Weights of a small sound classifier: log mel input.
Rows from block 4 of a small sound classifier, named by matrix and row number. Each number is 128 + 32 x the weight over its row's rms, rounded and kept within 0 to 255. All counts start at 0. Numbers have three digits each.
After each channel's rows are labels from the 100 clips, of 14976, where the channel reaches its highest value: "lies over" is the class under the peak. Only what is clearly more common there than usual is listed. The data: short made-up English sentences, spoken by a formant synthesiser in many voices.
# conv: width-3 conv, stride 2 (model.blocks.4.conv.weight, 176x144x3, each kernel summed), inputs 72-143

conv.47:108129085103130138117152129140165128059174114115159153184151139138109197111129068103164160169136143153137134114209078175140135159165141114156084118055118200122062074126127121169097113112158120113096127126169106136159
lies over: /ɪ/

conv.79:138129124072163118127217136103166115143100160160135127163140108175097127200126136166193086040140109158085090101118082126155140107175125143125142105086120118142149157095151165119123108066120163113140159130176093158175
lies over: /ɛ/; /æ/

conv.44:138046130112126137117172143113140157089113112121096129126138149182121176140109125118137163095103163140115109080149121118131143152140123124150103122141089131201138177166191093177119160139135118192108123121093175183085
lies over: /t/

conv.127:127174105120143137157080140145140145117127119081110084142109118147068153114129163106094073170175108094152139177174109144131142125091144080139138113135136097023155130104157128079163095129096113165149111145132125134116
lies over: /tʃ/

conv.100:163159139075144092069100093094098090099187112117131142099096127122130091189152082142145080076105158125151120130129098101077134073132156114080137147138169150165096202152099108186151129143174149150134125152112113093137
lies over: /ɪ/

conv.38:088093163150103152055145130105154124148111187142160130097129189128106113179184160141132130096137115121146125105084144155171094040056108153132185111173107128206174115119109159124122170095221172131178110146138119126125
lies over: /ɛ/

conv.26:124096154095109147175102057148141122160142174104102174186114154091151153132128161134139111142143117143127089120108082124110137113183140120101114143131155089123132105127130141157184183073154124167114163162118153111181
lies over: /z/

conv.61:108238194094158102119100094117106103158152126115094162135120114120109085122125109171111137100129146143142139173119152144140206130105085155114142166106145151128139118158157139141128151121089103128082152127178173167150
lies over: /oʊ/; /u/

conv.96:122107080133100087140143153116085075116124095207143179098126120121153156104092125132142115111159214090110098158154128120135136163165132092218129149144114148153053128149127139083104145142097190144073174133102132149107
lies over: /z/

conv.24:099156194136143134051174098137155086147099157135161100135116111084101167054156142180113136130102087104107091172135111129127171062132194098117178118104124205156153116144123168083130127163117159128165083134092191121193
lies over: /oʊ/

conv.126:163113097087132193092120067131160120124112067159105126172120129187136136093097100093128179166122142092163100082133118148131112084196142137114156156067112102074143121162086120096135167152165154102163122106129139116171
lies over: /i/; /u/

conv.58:088139162117150137160143087155116129155112133121128171107078203196110122140170110094136121075094131079040157100127116115133096143115090088152132092085123123115112176129168099086166154119155158066110169062143154125108
lies over: /ɛ/

conv.137:132117140177088115128108114140141055151123116120165099072136137147122039182127092147145158105163078097109182104109140124139099142089126142152149164189122160174153100144079174075113171115086161103147171186161141116131
lies over: /aɪ/

conv.172:171094116104141122110146110147136125106196109162175114119124129120127118115187089083118116105150151147190114154126183101091183111126123139119118171101138140107072169153145098122152151125144120181147109122111127128131
lies over: /ɪ/

conv.154:107132112162139124055159112124125172207126093090109129161120144086117081118140062181172059185105091092117115142118177106168146089146123164157174168107078096150084118121153102076177113191144146127074149134174140153083
lies over: /i/

conv.68:198086138146117154136132116128155173106182150145161138114139060115134077162115175098132131101090074092117077125189112113118135140079172098144230097115109134104096224098086123137164173118121170119125156117124132150139
lies over: /i/

conv.21:080110146125174101110145130151108143141142109154104094153148142112081121126091085090145130116169142175123137143071086120134128134090151189064177094117167127165162102133076106120145180140153091178141196140115156128159
lies over: /oʊ/

conv.144:135079163086142112140116167141073150124172118134181081150096132104126126163103168148153080166107164123128128085107127141086143133092081095149114124094137166124145107138178130157069084045170134147138110064105134113158
lies over: /ɪ/

conv.155:144163134113162152185096130091135120140108134124115095107165132092124124121114108131108193136162209094122142128167134102085116142118160102136163255120134108128148109077153173131158137162152092137110078130133159145163
lies over: /z/

conv.89:122172174098117118189065093105141067151124183093119114083132146133116136103168080187104133098123157159061092159067077133130091132110165082133121141149117149105119132086126157210096159111165129056127143126141144116162
lies over: /aɪ/

conv.120:182117150193110102126103097091091130079148114135109113117152149106127135125127147079137134069124062120123134154175131169132143088077135142114124179118123129122115139091162085067117107076114127132092132112108147084120
lies over: silence

conv.140:131112106046099175123147147191119131130117146126119114180169113144115087169160102209116132125137171110112094091117133087100115162087136092118164171154140121158119092147130123114147133095237064138080140167088116075144
lies over: /s/

conv.95:079145120132106142092168191143099128153101118145138131158100087157128128121109130146153112140074162099122108139127153153132183123159191163134105206042185148168135103125129097096165146153118166151156069187074148113137
lies over: /t/

conv.109:166119162130171161156149147136125102165130086120085118131145047107092096091141084088141117077130093158069103079120193123146114117104125104180161130145099109084115093176133166100092176107173111132161148193171141133103
lies over: /s/

conv.136:122209121104134153139064070096066136111147149116158066154130115151093119084150114092151192114125146154107141121138141171120115098123088145120130102157108141122118072112117168149169060098090126168116090161136161138168
lies over: /oʊ/

conv.66:104094111116129184102200146161066138113138118121132135192084112109112150067091134114145115084133173155165165152136108186107163163122190148133073118094138042092106127108127092141185111193125108103158174157143143121134
lies over: /t/

conv.92:077114188136084120150118065137087160128070114152161097150124100095127119126140156194184127142126148131134178146134166108145115128094148140156117191118089117177138114108150204142186133099109179124107180155134122183078
lies over: /eɪ/

conv.33:138191119155109101159155141143122158208136115069080130101140113120172152157126125093141147090119201101189117109119185134149157153085105164078121127094144171122135069108164165160157129147152092151125094147125113094084
lies over: /ɑ/

conv.4:111098080149096109104122144070157108155120091151159167082136111139124133107075085105139140162085124075119173137119116160116178101077120102097124187142161087207100106143121168175101142081173172123121160147153113169106
lies over: /ɛ/

conv.87:102122143111089164123162117154168163153156070183126145111126150123185134088083153221086124092128160151121131108191142124111068124108139106107096121146129132061139081209136110188048098113180098108113116128126107163114
lies over: /ɝ/

conv.8:142174161154125170116097141121093148110158124132126073154073117104179138195111124162114178159122167123120106085139072146161117165134111143101141181111110120127136126155113153108154176171108166162137116145122085112145
lies over: /eɪ/

conv.67:140137127132152113122151118140067144110110090127111139170101137192128102142095118157147163126062170121109165113137154152141176078160140119087051174176095134105086108233103112166074130082103110125131093148093110089093
lies over: /t/

conv.150:176071093139131107174154104217184151104119141168188121151141118143079119142217164093113146154191074080186129133127132128095137123195158146142093120111163124111096150097149188144112140151138130139159104165109127135132
lies over: /ɪ/

conv.3:099083095144140117081074127111152127119058124132127112152048114079121107112184138124129102125082156147130126174106133121140067187153135119094136118104114183152149165135142153090120110147133091150161126172092164128124
lies over: /z/

conv.152:128113117126069138178134121133153083170102132103098112134136129157106125157083072141139118164127080100170202099130110121132096109211137088157117129090128125119194035097156132105121125145136143132099083107111135102113
lies over: /i/

conv.143:115109137115123170165134124167165206146120105109091090179152118155116106086077126142103086130066098124180074200126049197102103146102117119156077068142164144085115142178181096129125083163095163096156170155165108122168
lies over: /t/

conv.139:155153145086146131125175116123110119099077089094157105102170156131100138143099114136148071197111074143144076169116139144130095189188158135164130186148172142109143158067054148173084127172072143114169188093133064121122
lies over: /i/

conv.86:136131117087200107170165175155113120099101159074088118119101069113077196112169132094144153127161100152129085153090148142119086080121108112102124146121080146197101158141090093118165076137145115149125074145130142121109
lies over: /eɪ/; /ɛ/